config = dict(
    arch='wavenet',
    model='sound classifier',
    dataset='struck, bounced, scraped and rolled objects made by modal synthesis',
    train_examples=78125,
    noise_aug=0.01,
    n_mels=64,
    hop_length=160,
    input='log_mel',
    spec_augment=False,
    win_length=400,
    targets=['material', 'action', 'size'],
    num_classes=[6, 5, 3],
    norm='batchnorm',
    depths=[12],
    kernel_size=3,
    stem='single',
    widths=[384],
    mixing='mixup',
    loss='cross_entropy',
    head_dropout=0.2,
    init='kaiming_normal',
    residual_init='zero_last',
    optimizer='adamw',
    learning_rate=0.0022,
    beta1=0.9,
    beta2=0.999,
    eps=1e-08,
    max_grad_norm=1.0,
    max_steps=7700,
    batch_size=192,
    epochs=18.9,
    lr_schedule='cosine',
    final_lr_fraction=0.01,
    warmup_steps=770,
    weight_decay=0.1,
)
Rows from block 3, named by matrix and row number. Rows with one number belong to one channel. Each number is 128 + 24 x the weight over the matrix's rms, rounded and kept within 0 to 255. All counts start at 0. Numbers have three digits each.
# filt: filter width-3 conv, dilation 8 (model.blocks.3.filt.weight, 384x384x3), inputs 256-383, a 3 kernel for each
# gate: gate width-3 conv, dilation 8 (model.blocks.3.gate.weight, 384x384x3), inputs 256-383, a 3 kernel for each
filt.80:124139147156139152090125091137126156108117114169149139094122116113176129122125100147146135108109114129098126121111147118088102101148119149124093107112111109093141187146164148136124090089132091165137152163135099134122098124110154136183115107120137111099111119100126120121121139162120082119145130146136140145153152148106122115152098153127130110140132119149082109085142091146151129155098161181107138161132165141109109105109106103114113109146122106132158169089188093097094115114138157139145103107119118130137129114142150119170148168169112104138138118180114133112100141101080131130124127110154176150131134138108097109114132089189166165109118109154127176088138106126146097149089148105132111131133153096111124131114145110117090136115110108126111087113103130071117145116143099113094105148060152128127180142174154155137118108118160080151138152118110127159126124116129103140121144098110116099110105132158109154110118122105117093143173148113125116108049105142157122147092150104078123141121127093111137145087158130089133147115157143117129084106110089095105110129101141145137164074118143145151122112137105122122153177111091128109116127118115151130111182114126147114
gate.80:139131157092081091138138113101128135147149141080112086148145135159167174135144129168149147152137158140146143147136159118124127136169134157105119115137122157128152121078133125114126177143163132180133140104113144176155137151143117100122120128132132097122129148131111170140126169153144119158154117135118142143114114123149151141145103138109121124128148121149095132149158141162107139099114130099061099126097122129130136147171151109132120142144155127154153101075128162133144154158159133090124143147142135129137101147138116100113126126157180133156134110147136147140124163126163211167133154140132110134159128159128135130125123093102112126153147144131089134150167150158120145132116141152136126125101128173157144158124161147148156148129141128134121159180174150090150105111111159162158190159153131099129101092108120150126137136136126070117155139147142144141122113132119130140123128109129140130145134154081080100136148131160165148135204202138137130152113162096109093127115142169145149109122132166147166119085130119082102138112132120130142162152135182135175125139120163130150118080125146099127135116147154154143120169126129148125134137127119155133175146139158117140
filt.81:143115130142125153110137129106106131098091120162149154105144146180145149085125131135122105125111129122111135120103133094121150124147132148129190097120130131152133168164153168138162106083089120166117144144139097122108082148133142123106101152142123107165095137138143164193123121135111112161147128127176168163152127130094155145097130136089147162127145125099115128109103124154098154133131161128117190169123148127156171102100112100124124168156157122108098167136161102106110128112154184121150090135155151136142104159148107089127118129105140104136123098115097116131120107131148126121079128130147142141147126141110134137107148118151179175101088126158092135102111118110128146119122153153140136144105118099092111115134120133156166117137122129150141120164132104086131101108118089084123115112136133152163145153137143122126094131158155114169126119105112140074125129145133105130153159157094128129118138159106146136110143162085138145157136151095137136120113158137101193088110159126113155127141144120108119131101157133098139178139165110129144098137161114082117083135137172113163145129184192139158110109116099141152103145121096148129089136133134157143143120128128105150
gate.81:134150134119119129168151130164155101126163076130134168163152130110118157166160116114123127094112078139165095131146092135157104187175151135115169161171130151139130128089194118138161145153114156104116153099167129139068172154138142127143164168128120116096169146131164145138132124088122159097122094136118117156122101177158143132117110107161153129098096132087085086148151089124128150125122095108124126116117163170145142160153102145129110111098150129159064114108135131131069135131097120123174165164146159118157161146124131126094131099120136131117127122125166148111148146111131155099162173126128101186116126126150145110133123162124105161132141073118125131149153112112084098115117087098104140121106118141129106108105150155149166149146126164145139113110118115135096109136100140173094104070083108104132130095150130117140142130120126133137137124108131107120139133149139156110149102182163151143122140097128110123154131133141128136092110117158150127120169120165184115148181136130142084147147143131146104110148128136153102128115149162152125163129131125150105166141134141118184105115129134097195143140113154141133113104099162161119178169136169144138116110173121116135
filt.82:102095097093106118086101118044067110139112131097137128064115147080184125056079113156181125096087120086122110113120127098117129082115098107129143073090126116157138120169142145159141137114130105141121094167120143121121070109133096118116066096126151110115081109136054113088164165136130097137123147127089158118102128126080126114164130158070106136121155152138122134115106116127128129109114134140149153103137131054106135108077111079082120100143119132112122140156168145117116146121121101126127066107117074138132047104128114115123133173131113106121131128125066090111091099117121119085092102118098146137149154122095092140118145150094175166124120117122130149080111099133116117141150149139156119121136125157131140105144148058108112112133117063096117075143161174149152151153173082087102117068076159165161128197164135142122092099118143127148138118112112177155105188184093110107086142138090096119131133134138149167110104120090104124063125103076110112111087141150124119088098140140141124058089126114110115134127136115085123098138130052102117079111124120093122080107112104140111181145174094155131132100133048115109149128117082093110077091134056130106080141106115128116
gate.82:119114120112098069159149148143123120152129166115100097156146146137101128155161169116124147111131087138131115133118135182140149150137165149128133162165170170129195120118118135102104125107148121116143118119128135143164159150159103121109157155154155143171165145170158135136115131147144136125114125124125104086103122116154138178130136129148133121115121095115109101135126166110139139120120106124101102106099108162134155159147183153144132105124102131125134110095090141131154129129164098092084168156155138113107152133141121151136110121121126119151106123120151149169179151182143131157167166171092123121123139144149151138138124121113112073139133148111112125142141160125154135099099088118097105101119108128141174133138125179157152161137142156136135157138138143118149125126116142138153147149167124122119108117091098129125151137138130112110121163178153132179143120135116114117144132145161164169150143151096117102145137131149142144096106073161164166190153153152152163158159183150139154157125123134142151100082075143120142119120119149130171156139153135128161155152157121116108113122079125106115142148154144134139133150154173174171155168159192188169123119117123141145
filt.83:100105116120098079143148139151134086162130099119094085151151161086099154140142107103105134162132099156122121172128120161151122162155141116099131165147119147149176102109139153094142146160139184148165086117143145142117174145143154116115159137126163133106131149135153115117155132119189142117096117135136129145095114126166137137198149138182116110086109119120096084131129115102112127189101104127079057132086133119128116166145121165147108069100140166141113144125116161145125143126118103109122153151131197121132150126117136106076208121154148121120144112116134149124103155130171152151123142124083131154112106149157139116136121126137074089140117126114109117185139134145134110178111115100116139104106102158130121128128130122134146152129126157140125143142163170138115165120114150115103086138106147103098136129139107117123166118130192109124121130110105143188102136137144102106133120129128146126191119146199118107183133122134126118137117140130140116132122120185110065150139108147129138144145122164143147170112121155119110110109155131119110172139161129165125149144128107110156166100105117112143167161126144143146144124107153147131147145134118133144079137141104110119
gate.83:091154154115157154136122118123102106192113115097155139122139126101176089122089118141123152160126119125098116159128129126108121106110105090137129122118114108129144086182166120144116152119112133132106107176175189122125116122114102142157116118127139150144119121114110131120159147110128124093118176171094147132093166163126125116138153128109127110125136169168151143143123118112170152147153147127166142080181160091143137152103104148128127093163154162121134107177136176126118131156136082158140120111108097147119100132126157163158173165116138158153131173171111099114132108127157125090135105119068181136121161147119120114111119111100162135154121111118181159124121110146162142143139124137150146134175185162140126130173156093125122142131113104120133148173157135108122157111137151120118130140141141156141121145135098134127144112112107165128168146142127160162107145147137144142086150126125105115168155129144153115120126108124114117136147108110118131130118156134104092106116123145143117093126128147140111133140120129119121083161149086088120126115101131111136126121123075164136123166128074177149129129122119137122172139162127116108114104121137122121088155134120144174
filt.84:171109146170086144126153143156158151110125139126112142162151138120124161115137158081110094132110130134120122172113144119147127155158139137114132127137145146123140172093152133108134158141140171134121126102129109128111145149166197112147132143156153105113156150150151131125139106123161125139156081133163141126153118148155120134163094129158140155105138124110063101135131139177095137166089124115097145189096146161123144119147146136149159144121123130115130172107143124101110142086137189109137152130148219121159155135141126089137128100137150087145158096140138140143118119124135151149108136124174108151140078103144137143111159139174100152130106125170079146172158153141109119164102122108101106154100133140120142123103121140146134140117112148153151090104093114093120078116107143147148151140113119105110135118131140123139128109112193082146118099116141117123093101108163110141148138145121149134139104118157114140170127153134153137144107163099148152118128125119108124142141154133098127176150137137122138144101135173103138175106124134136124150145141159122161136161160173100132145102135182097136142116121155140142081129098137138123135154134117125137152110133143094135
gate.84:159122114089084099109106120102105097148126101086104133087091098132122139100119139162152133107121119149119097180122109125139124107094116126143164106112138131092117121120143135167170146136123116107084106102131171124110104130121135105103086123116188146106088120133123116113173134102135118091148131142123148147092105144121124109148131100061094109083147145124120118158125119155129145126115092115115129133096112103128134142134116095109104127125147160120109131131127165121102194136122095083127100107131097093107107122125141096106093154111155121105145114127122113118144121123168142111124130145105114154202153145103101119086135143119143131176123095148108118142107092114115117142126115140141126133111116151117114093145161098122140150135099086105129100166146153165128129179154151107111148126135107121128114123106141137152117135114149116102162134140150137151091119158164112109086107135101126146173132104070121099093117115089134134144163163104136147155151169116089111121123139191127113079113123153120096133121115149119124130131142143130153097114119147126126087116127126123148140159132116111141152132110102119127133135121128102110093123130111122131132119139158129147
filt.85:169094169148117147120117133134140142128121187110108105133107137131110122107145153125140152135125117175125163170120171128141137127118135135101109122118131117122157154092110134150100157120121122095094121104113130126175130138129164092123114127122157095184131120133134137145139111149157125139170089128135146111137106114165125145141106094124125117103159114117143120157103185186085137146121141142119124166091097140117145125113168126143143151117125132125181169106097127110170160086201167111117149132139163080113139129135127097166097118069197086173155078149130109151138118187168140169111127152141098114169093171126108115101148075115135104152116194163087141168116157129112153136125108133127125153087138139106141111118088160140149166149123121128112103154109154121127075152114163107179178122188097138098142133094125115147130135116165079130136096180128119129069132102174111167116100111126133128139122150119119069124121121115144101132104128100134137138148153091136161138112131159107151126129123162104129137112115169120164189105120135131163139126131168123152117138129149093108123115106167089108139109137146129129099131153139121143116121139118102131190083120171072171
gate.85:134151121133144122098114135111111082133115089141128150098115122101104077097108110143120122144129136129144139145131087118116133075111106129138141093112120091076072130140144151165186158116081076086113096121112126105091092118129141150113090124134150125120100127115069101107129089105151136160137113125131160184132116118078099120141123129109131118126151157140128138123116085143137127133128112119132081144135138088088097113113083125103091132154162132113076147145147121103087130133090146170147097108115107138124100111102156119079108113128129115079141139096079088068112112091149150122097088085132127141122114118116122124122154173124137140134114084162132110105120099122079095145122115157147163135144113145107087128075109108133139105118109103119130118079123156149134152169187127125089147133121126109132127139141133128137089103124139145139120114077128108105099066087147130091121137162099117103144141136118125138105129125108129156182124155094103102140105131086128100107112112126106104101129128121117094164149149140169119144132150091111080107134134151108076105134120135137140151153148133136158115093117090100114134136145078077077089134121080106116131147146140146133
filt.86:101112117088091113154143126120115112139146126096133133127112104132160150161159121136153131117058077105083088108095126150126117169148139176141143165136133168126156159159153117082121146114139112121134129140132144170138160136128115160141168130120125096152158152134141129118121160167144094091143157157109104101137155160168152136146116127146110111130144123138108096143160133143159143086087114128139133112113149184150126154151135141126110101118108110131134115104145138136135124130138114101134168135123107106117162136114139157148154150120138126138113150148179161136142130120107111145176150128140154153144133147163131137149130136151143160124118119123146142123118118199194153113070094104099110150159160166185168189141152158132131135126105149125118163103113180094125124098079129117108182154165151118131109131142149180165153120103127088134154182175117138134178135133114119118163150140183141136107081105126127158157126125171134116128112137193143159133057093179177184173112135132117114138107109153118133104065094127098137113092100165127133139107097167116146176142121116106126102087128119119145167131132163129118168181173147152135171144131182183144128151134165188139
gate.86:142114153117102142143157127150160133121177064138107140173170142150078112127150102107137129150172148155145164149166111126141127124152103110092143118156120132154158095055146151131149152128112168161108127081151137153057161140122136114141142142127108130076134141114129131128131149077130149131110091133169097177126074139135155108093127121135135138129111152088123126131159100120083151143149134086100116140086179109125132128169084133158121135087160159171086137120175109162081120138093132092197148129138173114152150138142087159103121158121131155119126130137119145110150158105193140101114152080133080145133121138139159123152125155091092141133165100112097134168185122062123072126155136135114141104088129107141064135109159161106159141147131157130151167140154148155131128169141158190112073083087086123133128116136096097101136165152121129168078136077166119158123114127131143129123099133116136111139178105128166127133137122127128130163090107120123110140120172073188096122156161139160110169136150150150115140125166130143133160089181135110114143162139125148092121134109146077167107122128138069171116142104149134130102140056131164100134134122130141103146046150100072141
filt.87:123096106131131138109132107138133111080114110138147163127134107134104144084117076123107134121127125097079114111113126105116099090128133170107131088112101169106093161112149153115159123100071146183151163140147096126123128132091150130117123132102120123182113114111105132152107140150114128118149103129142138161146122130115136104178147160116150118153128121157131148101100096137082116148145171148138164159125156143123115086113094129137109141117137080117107150124154103129116108093115154113142120123118135145150112131120111115106138168123126120111135094126097110095079102078089114094091098085158129150133069117123142094138147130151141162095112130157108112108141108109133146175158145149128159134110114125141108184148126114118117139154122131133120154155128147115117122130142097111097109113124180163167184168168111116146143163126177144157106100115171114105165142133119107116150129151120129084126140160156162162122158124137153120084069103115129085115125112115112139133096088143132115135121094111135103167141147130094150153107135137082086106153115119095085117134103155104145180151149157116139129140119129143110091108127111125098100109096113151103125092111122090111
gate.87:138107134152084137156136130109119116102103097145097155127120141160152175149149142127127113126086117139086112092091101156136141155144157189133158153121135068130117144143150182125140090152082117130142125128179098128090150143133138139141142132142126083161153146147152101152094130122145106144138126144137134154120132144156140145142107132159118149127151111142085110123125110139125137115090139159087150145103156144145157110123104110110135148142148087112091132108135106108103096093127152121138147142151162106149145125148096091113138112110111092101098107117120148133110131146094147114135135135155161176121100120152137127169162131176129183107085103117121131114120126127130171117082125143114123121116129116152111152166119134129151147109130151133153106159113131114104146096086124102106127132116138118167123132141119135129148120125147092157124129127066165090120136111110081122184142165157143136104083123132116134146141141152151146138155116154150143136123120194114157155141143145107125134131132114136101130084116134084107138101161112144133144121132112127105152142142161137151153087142147125162099114137143130144140122128134123144143156137151138134160157144140139134
filt.88:146082140161107143109120139177114182117108143151110128128101145054156070126127147107107112134106173159062173130114144128143120125115123122154133130134124188135130138165091085140082134143136126118163146125130108115126107152136132141116136141129135177133129130141155140153081166101100135130144138127135115117141135105115163125106223097131134150133123122137130151113104168101106097165152141082132123133137093150171158117140154137113141110115116127118144141191110125141123136098134121098117128157145142117170154156144152119147074186114128124157147130124131126154135110143100091120129152154109141082143128109103153140095137106128181116110086166142158128122118135123172140136166161113103118123131119096149107113193101142127139105174134120135139106159129106168118106079101131076178117094137104192115135185112090134104149167158140205126105120134128138110146138134149088150103132101123142141106140129094194129115177133108132147085159153128171140147109125099143114145188139124142158149141139100148142132125131167100199145141118159144165100125142142142147107142136111130118092183108128133109126167120148158142082089094137136157122139140139133131103086086116103121
gate.88:082156144107173139156152120134116123146108084122172132132141115101189110149141123109135140143120138063114124116106096144126119136138125126178154136146124135110115111141133102169151109066125195120099113156147160086098160147138120133105144144129132118095145146126131141093154092076132115134106143132108161159113157140165145098183097111156156131129135148135125138126130119114160127117124097093156109104155131131143110138078086162133103123192165112087096117118114151070099107114112091187161140159125143169130136152114125135100169154126112108116095114104162149115136141101118100122155131116125173144088130130163125120150169169124163128103112103115130128150133109176143102124112128105154153121137124165110101146151140125140137149128119159156136147139131098106134092128149101129110154131125179139123148127116123157114151129117135115116137109103119122130088164122114122121155174132143132124112105096172137110162139117152153134112110117142134136088109150154161117116127125118112104143155129172094115102138159085110136080146136110132122149149131132065103153153123095172152110119103113167136157095098171156122143133108166134099147145125169157107124203181124185149
filt.89:150116075143096094111142149144119128118072126147145119122154128097151120116124152124109104115096146140131109135102108126148127130150134145155133131124122174149101186173113122133115126126131115143144163149103116106132122142146174116119122136147165105110130145156159139118123098118157107146168109102132127108164138100142120124152103148128128134108122114134095130129104108160106092170114096147115135189131107164150107117124149102117115131131079131103117161118124116103132159082089156148098136141134140122114148147109165068084137109147169100125167095085133136130130118118102142109126124143148155118165121094132133135090134150146120121125093108164112098115127115146109135148128134117135114148111090145117138124117148135178130142115139132134148135141144138110116106101123095095110129126102130112132148132119126108125119126137188114122154111109133133121121142147160079096149170142128136146146102109148120154138134135115142147104132131133150170110135104125095111159151146143099114132149140132120139131096133173112117170132099156159131114133144143132137134143141165146116133107123183152103156129135116149135119102114140146129126151147127141147136168100161110073
gate.89:144154146142138126085095133117109122142134127150121128103102139114120120098113126150152137136114121151145110135153124101127113099093127105102115093114139075093140134158137113150109102151131096082107135113158127142131087103127126137145104106136137159077095111129113100104129138113133168099143132129135147133127112146104117124121140081098114123117116157150133097135125146130150148145146101142145114136142134110118145112117114109119120143131154145149128136164122116124108157153129127129145084105133119108129099119117127120123095107109110120116137150138093100120120125146130167142094105114120118141158157138092111125086107131132130082144137113137148152104118132146128118123133090159139134139125168121134130115107136109106134116127093094105129079105141108131107137129122115128142156122173116117103126139115147142159096085104132138083129129150106118183111096176144142130128110135103089123139155109100112102095109119097097114161166113074087130124145132110134066105117132134135113096106134103138118138130119132114116149142137113127123084100115098148114075090130139145144144147090135133155109132105104091126144141121108106110098105135095089121131134160148140136
filt.90:118123120112107106112118149091104150102114183162116102107109160149138101093098145102136098182152148097148110137155144096144143120123167158155129101126149051117134155144130158140085083130124180125163139135114121116162107119145141127144112113149171191152099128159153151128165148154146153159137140128134134084125117119114099160189179167132122141112100088163174140099127153118141129142135148171145118163130096095142133095120149108125157144117098092122142167159118123141175125159128145121099084122131192139125100116145113120134181134147127150162109127137100127162085107152106104099099116148161123103133161131107138144136110111182140133112151164140143149110115159139161143169163151151155100123122123121128165159138119101126115127133144134124152104097094132158113136114102098125161102137126171145134177148119142125123121145159203182146116130155067107113131123114106119139168142125084127142142157137182135162150149146127141138120129075094119140063129093151124135084133130117167168119113119122122153149127109122164154156139113067136136125124139105149129097126148172146111215180130157143108141141156112143161154126145096130167094107144112101162135128104107134111
gate.90:138113136148097132121139112174142172120117142132108110141132129092107120127134144112149156116090060144124110157103139133144097134137156128141092128152124129205196148134123136122096122142138132124141112131149115113147151150112164128151154171138114116053143134121190180121145111141168118089128123128170135112129141144144153133148121082164119115120134140113127090098121129100109114181132135128080116154104109176176135137144142153121129127119115121121152181137125113135120118126124114100106154157132145075082207195151129130157128091104115102127135112145120138141118169146137135132140159170126142137122134104131142114119130122178137144102105099123087148144129130087111103152113089108113099120105130121098143116124123159185123157143111155138120135179135137138123147145131104102126076130105135126122166133131119116137137129118194121120099137148132160181117145138160112146137129102125162146159145111170094113155140106130150121153094128121160144142177142118129143151185152124120106168147134143106117151104114131140107158125111153210168143131117125131125130151127088121099164122071135115108149152141140153124110130125137147149130156143133154171095108096101124123
filt.91:189136178205144166118131113191194156081138132165106142159137133182180185120140108129115143090145143147158203126157184106117105123139145147099113128123118208138145184100141127130135113141143104138155177103123086137128122142108190133148136138119080068132131130123152138150102116144076103131164106136151129175194117140143127124074081095161150130158115145086107092124139130148095142142150154143129123166097167162135129102144125122163134168123159114143145158107140080108103107121147191128151136133124161125154180141122147134151088131121142132160167118152115146126135158125112147175124118106193122137145115151117129103117119105169116133117131169179119142131141134065057073130131157128112143165098136086109111136102091171136117116149141136122114122109121124150144098148141132170166110122120119091094137119124125098114119142143127082123098095117177120118145134103162151191121083107123124110082117134099090117103112123116137124117139135120143098152141148084166140161128114101127147167136132088102122151142171158117157176117165167144104113126116113120121110131107182116145101089126192106159122133128140143127053101107126141134140127108146134127175124153148106122
gate.91:089090116105097137126129127110148143101169147130097122102126125113115186114135126100107125143169162095129124112149166136139107112146143157112127119141125125114111128079132159098141128143107137162156107091111117172144136142117109115134136133128185174165121130126148112148148149185147140154102094132155107126123094095149133160184132152106110132109098100126104151076123130107113114129122174121104167135097144130102135128162142150168146115108142108146130168120156138152145118131157116073113137117123129129160151130155083114120146139197105127135098119118122153135116143123129165133134155133143088135129110139117137120144121110154100186104133137125115136117152150151159151154136163110079114123100130135163151155099149146104103158145179143125119144108119153111136113085090080147137150180149191134156172112163126111113134140143181123173106128122124132119080076097087127119149100127124142136150136158151130147160138127140129117156142166120133131131116093097134195128110129121129155125124125142164174127118137133146122122082125112130127124136144145169122131141123119099129182129161134100122181187186123144134097149124107139124137140136100131119101093118112092112
filt.92:146183124148153160123132144200152203153102115119143172157141142098143092152133176108106109163115133143136137148111104128113139152110108132133139139128144164169133092147130072117125172146093119093089115135129126115092131122145131140128163143163103114103160147139164133169105093064135129126118142099102143124131163141152114140110076106153123165116116150179109129160159121103171103142132158123115147114169126157141158176114130163129157109135152136123088116130112142128102138143090110182127160139161137131140176144175149126113125055130147162094126152105158132139158143121138154089157115154096156116125137078156143158085092149115114129150123100139167111165140121135136119155113136113120085131144105138115094154129146145176150133101128141133161124124154107103094102073137183143105142166120117108126095101139084155121149097162095130098125122107139171094140126139163164115083136147172131141140109118109092152146121151134123144130134157143124163194166156106096102171142152146106107171162162136125125152135125162168118119171121164147156157129148150152090143124152112167101120093130101180115164119120159137148101100111167143162156123167132114151132178110115148108
gate.92:171107121120115127149161136115146144108144198135091106158141116123064099113151153128140140097110150150133160132131169151140143165152124140088116145135137126138077137099084159100129110150137148149135171133102103136172150149141146114139121145130120097171146145134145116121105113169127109171142105123189102080147128105148144143117109171130128144084113103066102162131129159131082097119093141058060159153086099151133115126149194100112131156106099113122154136082120106152183147093155156102101142140135161120129125123111098111169123147183142108163131115140127136144160148120161133148100151143155110072151099121124129146146149111085096120119122179111084125148144134090111139117132142148114127121120119104143178088129115181143096134108130149133129112146102112142157119149174142139186130100104082099126127108113130109126106144133141081157137143166186197099114140107150117150164128123115137144152132166106131155144133137138147131107097142114165141123129090086090210100127112142119181154120112136139161120083163127120194175077087126123102159131131112139153134139139163088092124097154177101087109124128150138126103135169136150149141156144117129132171098087133105107
filt.93:160139126174147161109138131126107142096121155152105080122133144167117096106130166155121139138143131113101166131111142119132174107113142161131148117121166144139213158136110144112107124140172103114064167126100084123120109135143142128104121141159131159174114130154143133138117124066111111140161154114140121088158154104116140131117138109120139141131123122191145181136135185172149146152118114190116138160136110144137159109126167105133175149121096103130132143128102117133166154128168176142112124127158149121110130127151155135134108105068159127133149145125116132165138138182099106112114123161149129081148122159111160138123140123166134109133127160162150140111110151143155154133129122172139118150160113111142117162155110114151155113103158128135125128152114138130183124131119138126166152158207149143094131117055125135069118132174162134127138136139125135138172137124153122142121138097131121188121115135108140058119149139112140158108123098120143166156138212123092115152130192143121163140127140094141131161112145163137184171141119139131171111141165130134185108139132167133117138125101160126095117120155120143154109124104113137155108119161113131155162130142174153155
gate.93:110133090107136102153179163156171116140148139120134119143164143114170106157174162069106124142131147106116121130152106142152150163165161121164111158189141109171108100130083135117131145144101140150168098154120121138137178184164118137085164163142143138105157180153159157118122137109169150143089124071132115122101138099156163132124110112163173132101095123075110112116157119091153089137146101110153068107141083140173112171151153152155116090129133140131102143119067140161124106138094094135098163186135139159122153170101099157075118159139122163105101140078154171112163167127143137127157164153101121110111129075155188129129129177112126089134164121103145063159154145123143135123140106083107124099145080143161139123149123145147143151145123164177153128139133128157105091104137142159149126123117108125115112110093142123103140169152114133073124139113112126095123176093122146092125137141147180142143131116140134132165164142146166159123122109158177159118130121131162130146177105124150113169154109157158138122132096126141114119114080130162101165177145137152093165175157109143109131121098121121093147137107153181140112122141163174133159177151143167144104156122100142101
filt.94:184109122150111114140122100152112103132111109139130142136127099180161157148126118160136161077071104124075104139088084135127094151120096134157122167128106146169138137151128110142140122123120090107118161146151131097109136133090150113096138137098102094100166131106146143118145134106127124061162126129123121129142124160140137081093146090139126089105138161116143115156103099175123112140116087161142135134137120161161126126109112136113096159137146148109116123140111134128096152094101148124139158132099116107098149143104173128114112113099151107074165125113158139110161137094133090125167127118141142151172142133141126099085146149143166134137100091154133103151104095130135095088119088096108140161123115133105105125147171149136144140142079137129105097129167131138103075115149140090099146101112119174137119156109149121146117138103118133082178132132148134143157152161158090103139126128155129117132116082093126105142121091117126114162085124156141109130108135134145089169150112152128077143111103116113064134103124112071106139134111154135127141127087137109119144138094135146145103156119144134130157150088137145095123110146170137085167137111160155118159120133181133112
gate.94:144113157133110117160151149178142144162097112095112110164160158107158140180149165113103129112084079152099130158095126169151154173134156122147154199151154163156200121151134107135116151145154120135128109125138122114124162171151149143130173163135143117122176153162161154138113127108143130121114125112115148136126155138165164146105130101158140130098135101086107088170105128135134142141114116115100097120137122164156164177148145163123128108126124147097136102148117150120132148097145121133141177165177135117127159173153133112124108137100156113146148130135175142168180130160149145132189160155105154141127110149169169143121164115112121094159092120124137126181150142113117089105118101090093104130142124143128125095174135168202169141143144150178136127181135141140131113114097181113151151107133083150114067127093109133113136155134127133123162111130122166163132124143157102142133148134175159165133109122108157095162172144146162132127155113168163168179143149128096124178156175138105120145169142150151140133098092151074131131125143165130165180143154166142158166160150118128136100122086109149152135132149164169156140100087178157172183157152154168179139152161149140151
filt.95:114130101140128091116161173126121150147104156105134103083132163062185159148169193117081123153098095120073105125089138185185131097117197130203123145160178130111162105166095121153084176130135067089151088150116138106145125165164109134132142168169169122105120181184117136140109110160161144128117141118096142081122158094114145189159141114120172142115129089138113097142147169123154119108096122126154118110149085141183155172128185131132143071149090165088154142144089159105165158083140101167080132178166097145098122174139145091135109125160138107150130089103144136191152125216130108144161159185096166106166137140135184147101187122097161096133080147117136093126127171151145161129096104108104084125139112160131171114194105157194130107142154116201155139152103192174141138101091147107168151134153118163112082145101133154117118128162151132111144129176103134138120146118133085141108194132136160189133094113113158118111175165098174142159195088145188193178129064133138183152183144140105159132177140159135165127138079163093124119138087145142164133149159196145143117189174122160085156153073113166081154132166111165165124119145116138188134165168110153208090177118126156113
gate.95:096144149109194166163122105138129115150099083108164160146136119168122125184116100113138167081135059040104095111103096139111119171136119125144160170140119146123181115166178103168140114093108137121062111159161160088067157130095133165129165145107132103112178139104113169128150109099111145110135148161086143150138147173143130107121140083129166107126132123110167107128092109124141163112158124142161118106168174141143131157086079157128071092139140136107114111153174136104090114124140098161185156145118097155101140171148139138114159198096147122116122144169159110105152133144105085087168112100125155175087130170177134104134144132126174104113114091137150171133109077126098073064134103088151176124131148165111085118143087111119139122129080153136130145135123101121159105139137126106102117068096137157111098149130157140134121147099117173148152122132101080147160197162092123114155140142182122111097128113146141099149128094162137095068088042175135116093117140173171125158155172121117111136160133131099057099173148076108134076156195148141161150146106123088101172131101113149173098155105104151162133109085151131108168138102180123124184120117214170126115137165122145182
filt.96:169145136153137151144150120178133142177165118132158147162132134164144119159137137153114138115098103119095135187134120137123113159151142120148112160157125198139159129171145082085120150127104149138145152146156171143134138142133177161167142142132152129089144141125128133133163149117115115094146155128099105143145154157150146128104102101128133141121138141111092084192161128165152142157135130136130111129142149168151144160143111139142133112133148177140117114119137163130103194150127131155146148146135148135130149144135211166148126105120182151112185154139180169134198183152167143135166140127128153161155121119159144132096141132125123123167140115170139143177142136141140082134091119103110126176154148183147116132113116138136147129109116128132127139134126159092109109102151190141121160135124111123121115140121137153135131107129138118118192172125172150180161164143178153153107152143149140132158115134141137122141137127125147131108118112133133132145109132167172114166125113161139127140131139151139114108108115158122121135115140174139140153128119152147107144156131120120136096109110126138159141125134141132122141168138171162136152140126161147150142143142180163129
gate.96:126129118124131130184158127153164154131141113120115129166171133099134127178170145118096122104163140109138134121127121171162120143171149152160130171183128153142144132118139133122139140144146121139151121113120128129107176186153124132135182165143146153115170163119141179160101124118138145128123118119125126138146130131165172151131135151153170150137109134087126146142134118141136120111128122109135130109118131172169130174151153155171141111112131122121116115127137156141129114114099124115141184182157104160139169182155127126123107126133131140120137121123156161136157155114135141105161167135128127144118119110183184135148143134127132149125138114120115123170170146128150128088120143083101133139133115139155136128150154172169130133169146163174133149150142145139133135091091141148115165173130131135144109103131140116106145182169130146136134141108146114109135135141126131127143141108173168155119130133128126129161183138172158145133165143174178152173158165136164130190184175121142118169178135148167140104128135143128128127135123161155120172195142152161140183176136118137125107131130133139123142171147167182160129118089158164130183177140160163139126150132152128108
filt.97:141131141151116135132149116180154160175145146113126144143152141152121158161174128112109124128133115148112100175125141140149129164153165139142130163159137175105113147143133092095113174149125128167139108124100179155141153166120165149133162144142165150126144165141137144167172158134131127135140132132098116126124123126144159129134141133149156120117125111112106111180149126148129122160135140152115168125118132179150147176171147147172138109120117180146144134126127160142134174151155115117092166156136146154124170150144197145140135153108170140122168121123200169145191146136140154120167164137134131126148113124155166121071128093160131159162143134143130112159153124154168152134121117087085106150141119192167121134126100155152128135151132141152130113136097159112073061091076164150132161158127151135126120125133140144135134120117167151156149137150145120070126118091172137138103145124179156135139127129130165119148159136130165126176138169170177126155087105151137182182145134152121129144142134188170139131095117148116110127107124195147139133145131212158130155172140133119116136118111120124130183150145153149128121164133174166139144147140148166154129116124176151125
gate.97:161115127152106148159176127153164156104137127147103142183197137167119117135160139119105127101129169120142153135133138120151101184172177151134124168175132171192125163101108149131142103156123151157171182128137114141103155172136152102108147169129106142114169160136158169161112117115097137111165134122158115121172122116164168135087116115161155140153135131077109161133122124155111101147143158108083122154109125178189127116165131134167128153104122113122121134118131111151108132117108171100114159165144174142143154185129129137128150131163140140128142108112163183132174189124140163111143161148170108129135119108161150134129117122121108163123142135157107116161169134114122121100127157125120137148095113135138109136141133166173107115141137158160129184220137104136118112121148133146133112121099108126134134121135140131116110155177129114131131130126181158114176194141154133153167138114151161145129151138116115134150161137158169137097088098127150139114175127130136187141175140108145125171172148121145105116124138114142150171126117153181122152173134112136111163172142174114106087109118183126110131158124172179141124122119177176141163168136164161139187113091146096085